A small CTC image transcriber, trained from scratch: norm rmsnorm.
Rows from block 3 of a small CTC image transcriber, named by matrix and row number. Rows with one number within an expert belong to one neuron, the router's apart. Each number is 128 + 32 x the weight over its row's rms, rounded and kept within 0 to 255. All counts start at 0. Numbers have three digits each.
After each expert's rows are labels from the 100 images, of 14976, where the router gives the expert most weight on average: "strongest on" is what is common among them. Only what is clearly more common there than usual is listed. The data: numbers of one to four digits printed on busy colour backdrops.
# router: slot weights (model.blocks.3.mlp.router.weight, 16x96, trained with AdamW), inputs 0-95
# up: expert up (model.blocks.3.mlp.up, 8x48x96), inputs 0-95
# down: expert down (model.blocks.3.mlp.down, 8x96x48, transposed), outputs 0-95

# expert 0
router.0:112181128121089175128086147132065090109139137156124172102119174150131175136142113075152128138104125147148046151135148117069109141112109106132182137077111135190138077118134127167140174123088097089161139144138143102103100111173113194070169140098072148117113120118073116076206090125169137126
router.1:092131130092145118088132176145181129129078136132102074107119120135136170126137123142160153058179159114143126114123112099132119157146211126142118150170189138117157149136113124112061111137130154176112162075114131216130091200132106115114140169167080131148107102108131137071148147187069196108
up.8:130108121146071158188136162106071090138118125140129085137186126118142161089149157120153134131095132145175145213141131124107081127114143138127134116105141117144137111118127064152176134125084208157116112087153136196131129131165142220118172135081134201117077164104124102096130100098133200147
down.8:115154097139210075075134101124156143139107157115120145144078183093115073165099125132168143124186151094133107072091107100181157115123144142121121129147085182125131135152152073147115131116191208143144181170097092107157137134113177138182132127145095090135177057123112120150097118134146076116
up.9:143104119121125147095134152112141097140154136104067168082072149159090140164093126149059099104118172116097166080155152153160118139082156166087132110148117193094125105114095194123115158089156141116122084047167128052094128139086115141098123106115114223135112098144113144116133125082129142074
down.9:136195185148153126135122087154103118113129099161133066093142164130189115089161126127150128144126122115126028098060121119123153131085091113138128128083156035139111125129106166134115144141111121098141173105062149164099151124153129138164129123157111049128141106110135094126114135180038160152
up.10:128143141127165074184134107136166158108134129119141168173140161088117104076136134132077138121193110139117168142136118173159138120069110096062126141123120086125139106100107116126114139068117103145152094049178105128067130120062158080194091139130191078113149153131122118156119127087043119118
down.10:095120094123118169122111154124063123129120121136079110123101160100107144160124120128178109168074140115147167080140120137080069142074141124147128127114104132140122137150154138127157129211096097118134105213170162126114121128128160129080096103037171228115080105118093162087131091134174110098
up.11:115197128112100148148097127142105171060110117131167125091142114131182104177071081141090104153198129097144151185120128170086148106097126116134114127102111178089165145165087159138126131039151103117096129119194125149138144132159117134137145153186149096129105138102102157149105127023149118093
down.11:075144123159173120133147101116121114118115115114131148144083136166090188098194094133130120160015107119087128098136128099105103088078173114055126128148135073128114130135163179129101100199080101152152119192114129100149139147128174133143128123117192218128150114161116114115125147153114123166
up.12:105157161119181205127133105115127093112131120153128061140210149134166083140093140127118142158159108120145134122077143200094107136084174139145162149164089133134160129150129120135134125090055131100097131165076079096153159139119109149055114149165057146153125126111119125121122072148209155100
down.12:204151116104119089087099116143169121136145137116141169133069113119126148144140097131170124128123160074131112100146141127093135141093083165106119128127177122149125116139133138122103127166130176156174102072143123156137115103102192138189104158080090154122210129119132171114078233132040120172
up.13:129119139138151111074131035124086113129107147146097182157100119150123117150092151130093130121176093129120141120123133107112057127117106107092157131118139133162115131165161109119132108162119094118106057088230147135145132092167161123229094095057135187126112098091133147127125135050128139136
down.13:086131110134104139172163124125127190129143121119171103110117142117104144127148083129120150085094090094106089127132127158189126053150162139152133128100157125114137122065148089144124121081068059096119208154076137106134171130097192134017171111130088092121118140123129094137123102176166147111
up.14:132091110108151105082131140145133135115126138066154122087128140093056146140142133144116130137135155138136113101122134153124198200226037096185148103120097162109112164074151072113113133151142052153106094169083149122086127136130174172096115118124093135182102126146122132098121118121198132136
down.14:141113114142082137159110158128158134129170118158144149104117081180205126147061084125153153102171095121110104119133125133121071088219190130062126124073154127136131127158033073129123119095101063161138117071146140148131137147097101139146133115128140099114114103130148126139104159152057081110
up.15:117112132126149000120138097131096107115148111140064168099131078110078123098166107136130112160102067139122111084127126117117194124169149111132126083108157116108104141132124041067124117169156124140168179105096118131106125151155158055176123108090141102112108130145140078105125143144150094148
down.15:145141117148156255146079134122200137113119115108128110126125144143153089172101179132129136081132135135144121168154154132146028117207104133133127127104086128129142128124114066168114092139095111111125096156168144109143134125058104122083169172124100108120131062142117122150137110100096156137
strongest on: grey ink

# expert 4
router.8:173137097097178115179095148103123087111130121137144096101070145138172141062124125079133093137117093150210082094130110177105149135111155103140189121124166095140086149187111144163191175162138105129148189096102112178142159113154095136122138165100135167124126166108127165056134087101131152079
router.9:132160101138160157111117122137140120130089153187100160147090161068129204146088144193111130091123103065056080099155131142104081138098107134153119092158154084080128156115097162130062146218117098128131165086091144143182150157116136095114103150105166126133120135074142148144090092098169142135
up.23:118170114103118109072091070113120093101129108151129135097139150150140133167164116133144155168170176140134157161107118105122197113094134086164135122109129176117162126109174026144129106184129145139119184202117179086122103128130151148113138143203097157128092094081113111105092135222144137135
down.23:104172108168151129120187154106161148146140148143132103158108156096084108126091101130129086045138121113114140064157163169172098080105129140085126129146149139156166127039102081143124174094130105136121090062141144173110141137111135128117126179048144077130166085121138189155133131058112103143
up.24:122141127112159136160153125124101119122091113114157143150068152151103080079081107132143135134201123118149080075136111149119240157011120100136163113117099126116121106170099237132142121142114108150112146077133120137130132146120127069160141149124152155129076095114113148113126126149148084090
down.24:083153133126121093116144106132131134129159115136166136120207120105153141183154149128131166150119073094094162157115087129118056112114134135155125130129131114136123131050136208110114133133167144138133110166133127026137134124147245127083114115140060090139125128143074071142108145126090156164
up.25:149099140120128076108095072130150117112162127096115137147119180157163102135100121150154113097119084151110078116143120100154145093042098148197140104137115137150124125140078113089103115136099131100093208063198128222102130120133172139122129076177165110118087154103106057122118152109106113151
down.25:105192117127133144163165130105105147144148161138159142163118059148090112119165130126144121116094116124134078113149106132122062162111129166065134126088114097165146152097086104121125137123123095117117042224127129040114096116134206125142093084084196164136096106142127127147143088120173129101
up.26:123085176147222104171139125196093158164163186123107096153138067143165051122118137138230144124202119171165115088136172118176156149111115135137135148140096173137133143116122131121108159135080084169118121137138141161133118130179119122072127152127133192133106119148135121144122137137131154074
down.26:164122102134073140063085136120151109144092080140177155129136153099070200141145104144031136109047185082140129133130101157138096158079134139094122122140095046120108118097138150154152136111153176158154126179153123066104143133098128127152132124156097099140182147116120131132120067154116145162
up.27:102142160154134100105116167168197133142142137133068158136087096149113130149181109118161141130107140115139000109163149108126227133127147126164125133130116128169121125138153079115136143120136163113106097128154096134100107077155151071141125122145120067112110125134130136209122177106068082098
down.27:139127075137134145164105057149079101147124121072128198070185151118149061115092129118124172102138125124130183158150104145113050055135143131152128128116114155122105123102113071131160113168137113116118127197126146081168182149078141125104130127097152205130122121093150092100139108127138190163
up.28:144019182104112188092127155125129131133101113122089115123170122105147085101127121120117129234111119132148081088128111150088125139043102157126168152130093115113106113091144100128123119136129087136129140193127159158129112115192160127223144106118148166157151152169158114138149129182149149131
down.28:119161084131097079139098092137155119119168135098147179124126100108135137135134120131087144028197155110104113180145157111166155148071163107147121133122166149099128144110137132160099112171089105194131115100146111178159088136130097132036119060117122096113147079096157051137123085110117083136
up.29:143100162122116161174109162117112148152133134086131114099114119115133134137097216119116117157134111188128147168138115102123120189081126153106114165082154141148148136122129255145096113120157138122133141101166124141139116116160135115029162079131115199101101122131095104147141109092139127140
down.29:110129132117173139113122072118121142122146129137125199139173157111157170096157154131120109123120148095103107035114138104100151114143130149167125121151096143131140130173129255120123137134093113177113133149020133103119141156164141122167103066145156078153165120157128151144089143149115128107
up.30:145102096114204092125125143126114145122119128109170095104108046141114165135184097139143112145133058089127149081141123071141159198126093124193161078146126164115134150122116123118126115137170088170177119137161138133120139129116124167101117092113070166167035079130101118136113167156192097156
down.30:121145186144096189133066136122121167122164135144142135117140172093141178166057151133078115181126098119135113182123121152162087091144163146098122126095167121110119141121153159129080142136080100159113143105042154124122099096122086122136143109108094079110221150170136153133106097078101154054
strongest on: on a plate

# expert 5
router.10:105137151121090098135175091157100120106121123073110120140072110122075134154147160085186138126161102152134104134134178146097082105106152079154179125151153132100132172159099142134082100195079136153106115153146121205111102171181150145136117149102080165127102169054113092061153101135141188155
router.11:123132123063097187108169110106101115143116127149102059095084131114099089165120199119176083122168116131136154136119111157117091110081184126183160139096126100085102109171178205142106113088116167142141104145152075133145151124153088112086154166089064087108086105130124097145127171098112177146
up.23:111111199118141157087103144118124127133159119126126086122127167175135099148130178110083128134019158135132102144107112134088195129204093144134119146131090115115111106138179136120140152107104090065097067164188127134122178146166098130143119118046100111128061135150119149170129132080155086114
down.23:137139097111105131122129092080076120123094155151139134148097073118167144109129102123186137180211088128112128012148134121145126083134135128119127126118148140144115123128134144137113103127168100118139201143001129121091101136116125129094168157162098158132170135136089121075114114143184100177
up.24:119187158140151133169118139123147160142121134181091130148180129117126094137121171119148098114133140161126106168155126202149103106133159090082126131124132144106120136151137108119117118188162060143143116245154120112123134100101115146143148168108119224197080108107125191203097115130165148111
down.24:156053104160134160075156131111130123142092127105200102111094102151142148099136085122134109146161123156126139068134157081153154105124147119114122126171122194152143108144100084152157131060122087111131118025075132163111124159153172125128122167140074069131203168133116129107169178130149088119
up.25:092111154117119106086106113123202161104102106144180127154131106148097092116130136116108167116160162062120175133089106071114131100082147149118141124075132158109112141138170141155154083107133058130105126171195154094157069143078131101156184117054158138137196129122109099119113122056079106111
down.25:126136098128151210113126133098095109134139144118096157078093140152166161132103160123155105133107098165137125146132090159082097145082103099077135124148161076126117125122213118095149112163117088097128156127050157199113169109107115121111124166145197141156072095087173093112149131188203119140
up.26:148139133143126153096159117154165142134147096103182086121137157151180103150171164125091133142157113137132138222098093157166126116050123125082149151137101093168140127150087164119179118107153111049104112098143088088103125171153159071130114110125165048086149131163111121140187169080148162146
down.26:133132137110102104191119056116135165134127133111116218126113156135138160129114127128125141130100095121152102044113129146112077155060099123189134128146114204091129131127125154126117110141067081192117161080141146169123142120141155127156098122110166211129052178099133103108112087113154109089
up.27:139154098146047117150144201100054129124133124164148140160166134145025110113120103097113159157108118173131171104114115147093093132151124151059165130131105088142135110143134120151107136123131131138056184112041156134117139115098175149171144177099159158124150157097110130112165138124057111124
down.27:115094163071178195116141117155195127097154146131104095107092168112212115107173124124181101092086147050140066169123110081158138121093108108160122123108147152113130137117154123126180150082109113121165060146187113146142136161122138126095154151147145101114128096126150076079140074149175100151
up.28:133124141127107163146137136164100117148151151098120105153114205058184147153118122136155109136087154145143189034140148110110115169115128128154145127131115181156131103122151165137122116148040073138132105155097121133106104095162197105119167150191178210121147151160098147141128095095073128090
down.28:133147078118085123079043103120156129127118094115159199109153086218108120137125131121097130087144087123149054188098129135096165132102173155087125127162170103100118127147165162115158165092143059138143148091111101125128116124138163130132106153071191090136107117109133133185135190124164158132
up.29:084119081119166090107147233155128139119189134126051110181214142107205120123160135159119129116094114119115157165138136109143126168156167130074119142107141090138089163115149090127143131172105088159113172193079137088097155126082146119126136164176116129133130157184149127138097149109128129146
down.29:203094130156127192168110072130164112133139158105163088103107147093012136190124140135142165118169137124122106071131113085130101130149104104116113130175115153085132135087176143147094130093167113086123129072142124144119121137170064134178170150090126106150119113103108107157129129186096184096
up.30:115219099141120157230124132124108107150123158125144093096153220128110098126162114135119150142156177159125031141090133162139159108167148120060142122107121140076165128114162180119132099076157133104115149201131139112120147135120106105123075135143117199140128159087127097134123117094111126140
down.30:154041108117114119068138102116210158127110115120115176181095070125133149125138145126133106179120103060180196140156093081098121111167096162141129127174111176162128130139144159157134156102105129110156101101118138075124084128160187128099199144110130123132153128200145134128150156163156078131
strongest on: on a plate; the digit 0; white ink

# expert 3
router.6:197095108147131144096163126092119163162126166123126102129105185108104156075087138188096138188087178057089200099121145156146163111108121121136108083123106139127155144150085167136122160139154151103131139098125140167166170164063102101187143127166125111158166167098074110109131167072164150154
router.7:125158127122145204112085171130096117079075124114133097098098105090155161116158191112179140099142102140161101076137139146064087135159109154090137111078135099152114177110079100117189136182062157152148180187103092088096080126123126174120148133120140132128104114141127139061133073142140143089
up.23:119058122128099098119147128098184109160083131066058125113083178151173139133126081131092082157119164127107114163118121159117108132138146139177135133118061129129131126126142098075115111123120119176119197085120113085142139143137118049166160071082118093117158115142151099096114143086161034095
down.23:127135098132136157100106157132111118109096143126138141167134126124140104140110108127111137111186077138123149015143146108088110134183147149095130130108123115133136126105136076145106129087155130057125088171126137149132121113097085126064114096214109146136064142159140170188124175179091233141
up.24:087165168128123103156157144102080139068171080143157108157098108156130121059182117101168100110119115149154099111140149147117103071191101113123109135101110155119120183115114055113141103144157079172128145234125136081122106160129113161168096187102080170153099077108130122095134098139134108113
down.24:164107094131140101132150076133163124139132129110117175123154153120128112150106155131087133140141092123123208147135119148115147145209146114096139131177125110154118113174108032131144141082091084043106087061142140187088163115128210133059157124120092127130097116088108120116122146082137178114
up.25:079108132125144186097139217141096125113206129107117107154183084120154082124095107125089085160134140129123146151101130180149151137119128189136146154158121135145106178077163197149144134164129170126159150190095139113081143160141200175171139151157136129115097097110141120065123079143171101122
down.25:161178103116139125186085049106077135126106119138169108160078184103125166123128171128131113106107101128147073123113136096153149124112149090104128128098129152114122126139147197147169121137167167152120111082126162157103082138126190131105124145041193212132101132105125138173118135060104178153
up.26:171117160162133135181097112126103111142119175149163162172158140110127117125135218136054162183154104089120084158095134108138078159108119079112145138120106089141108116078134137127097097112143149069121143158157097140112135088096145125167140088156189179139130130144076090168098153145078193199
down.26:079159088106088160067148137137156155123148089129100109112120139112154161095148076129168110068097150146130122132162116187146179159147137127154125128094108159156142175144144151138189140178167153135092171073134181066129143128114139127075129117103186078136150112094142131127138121048215085094
up.27:108250159093161207111124204112154141098085129177093153100152104157126055096159115106105098153135145138149143148113115173159119106173129175109147147105147173117142165125126144109134131091099057161098104120133141107118110143099194137106132133107151050135100090133145145110115100096146110104
down.27:166039117153123097175074084128133116133175124145119125191117163068124143172140117133151135076169111081117104109084142119068137156143148124106128125170118071159118107093156127149139172124109096113133133095087134183137130125195122133165099152145131255133150170159095132128143151162108134108
up.28:119127084122119080094152035128080087142094114134117166163177113096071155144078111129137149164136068117100145043141132164155202132122138136198143113150121119096134114119090090126107088184140046094126092116121144111095167094153172167164096145139113168115103163105103092115129127124130121144
down.28:104129164118096101195075133156180190131180082084143101128136168214154107139179125119082112111076132138123098233114098129109092139161120136066127126100135100136146139130071098128158117095093099141106137148170116157158129131139192127142115156088103087135116104080166152165133114097149150101
up.29:137127093125106118165155046134095118157165113142163089166190184106090105126155137132113082147142126123116157169135144104107137135008106128117128132140147078155126108191098165164158143161135087101121116147139151117107161086139142207153106130126200205125113135095116118125126125088181167134
down.29:108170124133168185111128133138146149112144123129188164084107125206169146114137069129139124161039117105110065098119135166125146147026165118118130130115079177099106143108114193117131074146106088166125125129176147135126137120127228128120125124090199103137114117115124116124125104138093123122
up.30:109230101108129146142160113160131145125149142126117152110175116115099124179161156138113114101186104152162182148142106175069066106135145104052122157114166120122140138137125130095159146088145078114093097098215120094100105098154201119134135153150115126105211095136143148129151127124115165072
down.30:146054097141154114101134122097106090152153124147125135137071139156136134107078108126151124132070126098103055105123130110182165109141123148181128132144136127162123128139162126097142081218072027139131152165058109119131136137161158132133139138114157189130041105185128141105136071134139105130
strongest on: length: one

# expert 7
router.14:156165077166072165096163160070136090112164123146091120088144133132129127141095079141095063170086117154077176142105086080069153116113172119108174099088082135127120110177095143137161120142090164098089151130121128150157141150132150120103104179082127101138112166129065130111171160075148156067
router.15:169169125169124134101135107107057131168115130161146118106064127177132146136170115155096134120143138135183125132161102145162080085077137108176180053081128084167143075104117118156144071152130129146153102153125129121086156084102142055161092106114187124071090089110113155094161135179149132100
up.8:104168117141090075163161121149060119107113093103153142128105130080127123113130092129111164080158091112142168255149138139175095128110104149189161143110179049146145155112107138124105107083160082113135145123120092131096099158131137166098107183173107095135177095131140113117132123117128101082
down.8:134091147104156207075111153096192151132172173134100149074096171132066149128076088137096110177081162151129130048136123142134158126160093130128128129190089170111125115123076149116131154167119166132105127147145131104091152107156179116143114141100176175121109144174070159074134159075121129141
up.9:135071111139136140055161094145117210139183107133155123156115162088140106115123196123094113206119182137140085129151084198135171109131075103123120144132127162120125144136047183093146109186162023131123132119137140078141131147101138150105136102175131122141130143113131106120129149128127091109
down.9:130164133117125117200131122128131065109091149108075145079181101152150177123119088150149148080148121107114118168136116081114080141116215138122123130174075125091111130118130121148117127115055036142126062121143138190138164122168125120070122090116184096115142129145095069114131133167139114168
up.10:144116125125110160086103174106097118116184111118140141149098095125182136131113158132150140226072128146140109062129119131105083147122052104143148150114143132114140142145152131115140128165141025129155149150092092072128135158140135128028128111097096118133154148141137145171142138178223121144
down.10:072137108149073124215133093131173110131093167104138122136137159079106119110099113132119137087171156113129192236141139095183169128118205131123118125124108141133130130136169108156106141133148050115114100070166149180155102121165118128192117101146117126116121114132125053132112169129082115116
up.11:117092121128208197111111045148100130151088108129104108097092178131085110157108160129150114117070074153129085123168128123145078138153110089108125154158119166115149159127155081113113130077124133145155118099102128141126119119208163181067129121154132241141099129097147111091132136105127166137
down.11:133116183131062065112166194100160126125132139112143155136160065121153141126123126136135136084181097094136105115130132084122191107151143150140129133115151115126131130187207116120124143206165130182166131111115114118151131144100105126177107111095126008097142108158136198156128111147129102172
up.12:108031098123078183124128108120097164155120128116111070123123147114112126180124204116108126094130095106136114169132126155079057138051122138160089129097147141120086138136107073119147168212102134163121070131185137109161124161084159138130146155104080169123113169126113133190128154105141124114
down.12:143151145135149067169153113139140142125144149144183184154143095106142159089124083129119107074155147121101143040123093071164216102101138132090133126205113108099110141115139065116111124041132100144153179124108110144106113128159124129118063124125049081129100093130128133071130114122150119128
up.13:138092082106088135125144118071233102082143144134158162166080109168162117137146069123137117114186154128120073065097105160099177101110082173155143114133106131141135114087174118059142145138061120122107152145129088102094142140127133154152093127139137098130104147110118129113158209112154060131
down.13:103167150133167170122142146156058160122154084120117114099189173071129194137153172127102131124116092136142110199155126127133093142116161117102131129107096127142173135112161075163116100082172079061120124093163140109160146106099223134153074164083163170142146156121102123155121096126131182107
up.14:140143125108102120167150126128119138148105113142200094160124164107125140100097160138041142052030098068136077158136146189145154144107112165111112141147134145155113102118113131116128152122127207136132141134213129212170118102076110124127114129119147185118100084132111135183123109108130154145
down.14:113168161121146121084108141126098134137150149146100201093136112120135138118192035136185142107139192157126107100114087127086151097131125133081132128142163097132119138099106120148135124116123168143130072133085121041150188154148213131080160149142130087129145160079125122112117161084125043141
up.15:122091130132101101150139120110133120100178118131128084161166157176144170099177095109076102086065107128139140127144140167133146117161098194147101121137101104138138174064126071092115114139091133105109170215123138149108170143134141157123118137120102046150106175128111133055129161085089054084
down.15:154148092125201129117125155132136101117075158125131135078082106139111133107098186131185133146174127125160050103129141107107139099123131120105130132099142175162130125176125118101137154116147178147156127048161144127136127142135250135108154132073142217126109106079134096166125072124154166140
strongest on: length: one

# expert 2
router.4:186072115120132122168120178094146159113154133158108166095115127101187219094106161100099095136157127139121089098090156140135186138065057143149124136110130075162132084112106139143158150127130111137140150064124147148135130105135103143121113099114097043180094179146084179182154129086107128131
router.5:179184133140118152137125137114094086149118124119152092095115124121113127172105078099176177087180173168124055084147133115084102101166117086137146160174122127113179140161142121114151082170073167088096172169135087171170131117200143117080148147136089181115116188161120115107103106120163153093
up.23:115097175142125000179159067107151047089152107108156079153137120169140118131157158124165141127190073127120165079130137116117159139115138157119156099180166092112136111113122077112102143155170146141115174107088128089116144143153130145133114134142092160128093162132161110132140076120157144193
down.23:132148147130135254092129136121112226123088121127104175125121123092168086075120107129091125168101180132180063137141132120134141107130085094158129129112111157108122123190121104136117160139107121109124113175173148141091118125077143130151150162122079101130167103099088158139118127138092065057
up.24:107224165137127123201101193150209148090148138123127142127167130160171107130119114118079137122119114114124103230142119153079101101120179150090146165121108109136139098133116165129107100107081075134123108189124108107111151134087093116142117144069107049134136111129150082133112140083168140134
down.24:139086118125097171084149042138083144128162131118125132099100140134098154109158107122156125184132108121158119064095121113163174145115091119164123128191162174152119127141123186114158126136120063131133130068083119173103074147186148126095127170163174226142097150104124169065145139159124115117
up.25:082080089097143176123127153140072140184126124148115140120127126089119128122129247115094130141091157114144098155174155119142106168097129143181113106056136116148073122115153180092133110102118129151167136125150115120132095113073116109143132103064098240123176068109125141128129161112109140119
down.25:167168118120126058072128078091151145124175134152114065092138124137124116125149095136135128141152146120108122161137110105135128104075105123064115127103126141122121130135191176138095130115151079120140132091145140129064162166076128127152103091206060026143171104204097131108127112168109127085
up.26:117122128108193178054143197131082152106109114123187118121140098168125111080110073121125093170052073138127082122109112133150138121066086120146114105135131090138153143132150219132128152152146168141152090175143129132109113158128165115120149137190123099089162147157130138131134152210189116108
down.26:150140126158118058191149086107168110137175145127062142127127179087181083171151207128126170098167158093131094169114132142127145140084149132116123130105076188113135112106123179144129141139073161115086148075141093097121137116156161126120113146100113192150078119108130145138121102048078115166
up.27:139161104145107062181128115119124121121103133126095121069103141107158146135147104124116123118117070125111146105097108133108132187181125159207148143131144165090129125129130098101066129156159082148133056153146172120148091115087178170098132124128106108160131063153157108221120208085077159149
down.27:180060164135151168107138136105145120134171142159138138171119140156135142128089110135126105139110160119148130124119104146177126099218170158066125128104039112142161126175216080141155161130102100132143147090141093136154190133164151124144134117119081110125123156076118146074124098125170044094
up.28:127124144124170063126112041138147108103173132143135173116089131151062113116146096135131144145119145161136098179146142129139238089159154136126094106154069168113139119088159159106116116076157139148147113069090143074122170125076074148173110123063079161151118137122130106125125106137151101177
down.28:112146114135111160101125208142103095133087089132111124125175111126165134074125111119113113140140099141142121085145133129101055132132103128121128127100229100163134128168168199144115118168130139140123152186158156191093130103149176129063162128215075090120126182111100112098123188138117132092
up.29:124030110118116167053142152148125127122151092123176083139142110129135179127099182139120111188074188131131085152134156157145123184094086130133170161152096117094121123103144093145127147186166100103105145152111126106107107151157195105161127089137149148122172138131139186101117139207194105120
down.29:121172132144097085168125139119132124115099134119111160142107113157131103144112119131146122072229120146143123147138081129123092123092159096156129131080108211128130129163086129133114130119118100157152156119141100131113130143095048128145137112095119142129080081075135080176137140000066129160
up.30:130091132138145181126128158126125141097157098114127208062163115103096164161093209121138153179133120156135153125127129066109142127151133144137145127119151076125145114153147092095090106107080128110141160143087131190135095145105151110007121129060157103099128099128139097141124071121189107176
down.30:150190161104153105126142120121151134129086188108114094155082134171191123145141069130172133048111117136132091132094127158203119108167118112146126124073069173144145122106117074113142145131168099097125123107141154092102162110153128128210150139170143123140124132108106150051121164155073124051
strongest on: on a plate

# expert 1
router.2:197109149174106130126088167081065115074129130181084107128104167155129171164080142139104106065120125126112114086121132082118112177122151081095150157143134129139125139118141084125123130117083120116114090103106095077142099091181104143077131074060081189131076121139058168131152098133102135093
router.3:126130117157097177074096082129053117148089152154079142154114156114121116164151164122138090112088069133159067087162116101103093155145156124098134109124160156149140102149167158147160136159137112091156161179085160119145158091195112199100134140083156172147104165088092111101171099124154201110
up.8:102201101106126105175145058092103076141177152094148102141129155154115131145184111126127102061186120067150108105119101218132178113171112133169126115130147098172121130100133139154117122165126172106125147116141137091091191136172113163156163134116178137131105123139082131090139161093100205151
down.8:104088146140121166126117147152129176130098115142111155168118149125165107176118115133120149203061130144111106121158131129085078099156101139051130129137132137078125127216108143132108137091101138151124079124105106174112114145129255133066131110112135164124138113095088151116121094121181067131
up.9:092172168118154136137184093127165131131138138108147067151068092111149110132099056117122129118170144132133122125091067213170197093123150143086138165123122120145125117148150172158123110143104099142109089134178110128105127113170218080111146192184170094123143157150138113110112088103075145108
down.9:109168119135143205101115086107091133134136098138106186095149142112086134190112167132086114160090092146131102117150123121125056129090123129140131132146122146118108117125140149121145146182096109146156127117077128115119083143105179123075126152055178255112093116059102169092136102101163113148
up.10:124080127158069204131147062110105093146152130130162031153119151145120079152136137118165128082112112123141126133111121226144135121122174151151142142138104146166163142095130162148169119153115220089135150165105114104104128152202150140150135176148158120116127148127119115075142073096111171154
down.10:122187126128149098137147103113123145118151114108112197156156133146146190128133098122155119195111081129144096114155147118094099127154097105106132129161153133119136129213124127131098111116097167091120126123154109138102148136131255129073148152120191196115095141095089162149135189125167120094
up.11:140113073154174114128145120162153165166134124126169173127122114121146135125112186139132113211116098105118150119133140170140115107068133137105068127094095073151127129126125054117125133155140129152143170101145163069143119149074138132163132155247086169155137133137108168188112123111068086079
down.11:112118135143080138161159126114108126121085165128052096118060099132079135145134092119150146066190115154167116119148117166171149179117127105150130127119167235104126132124141084093170098133111090107101078164137137159158145110137091135137105148033074072106098110159128113118143150175152142149
up.12:129125118129087186050151032147139154133140097125066108138121148138151103150160089108116133172107083107117198080113071175123101172090091114128128159143175137131163121162102034117139086193056083107115117125122110112146106114141126115154134116164112150132140186106117159127130155102108151122
down.12:141129117110134098223102155126050090125131112101187155124137086131123148094127170126166118108153117153110057143100138143103169114068172130100133132133099130128132139083090056112161146038127098190132128108160126122157135128146215123070140124071166134118090125124155140118138100136171129163
up.13:129113148128144147136151142098182144086187060113095105097109111134127089126081145113113153139139171156173114075125106140038047129130070119131150162155133153120144128102135122129131132079178071138095143137177129124138097105150181142147131156139120129088162072146150148167146147162160014111
down.13:158177129139149124109168073160106144145085165120175141077102105051134173151140095137138129128154110068158183203078147109181200144128144113095122129087107137128145134144102125072156110189079080130139098157105147086136159154125067133106125169113148146141109134120129125128115063123099188089
up.14:094088099085113086194137143067142103107094122098154111151117095135121104168156122099210153117103085108150161123130106115110116122138148116129155131115142200130175129144140135188127124109101106160107168215089124153123109097155120095067158135137150169180194112114128128174179158091082183084
down.14:181189155130124186072165150139099130139149134113125102098075129097152141111124120142088121137141134147122092108131146142106148200115049124152134129151121089137117109079148159108181171099145089087161057043209158122138154138127144120178087145098149109124057125139106155124122099158107088174
up.15:125181187119126089131128125096084138146105133146180065173099155146122111131131139117113175120078114082128076081101083246160153145105080111103151171185129093126148100150135106109107135192095134126103094115094115108111134164184130141127135140171151213117135157113126145073122143107165126132
down.15:080145105145134218131139077133124117118165129154147190156165135123123112084104118128130129123132129135139134159166127081091144131077183129108134128168112203130144104119107103167090117112091093099119101143126137162143096130052255131107117073083133105138106153109120156148097105111077169123
strongest on: on a plate; length: two; red ink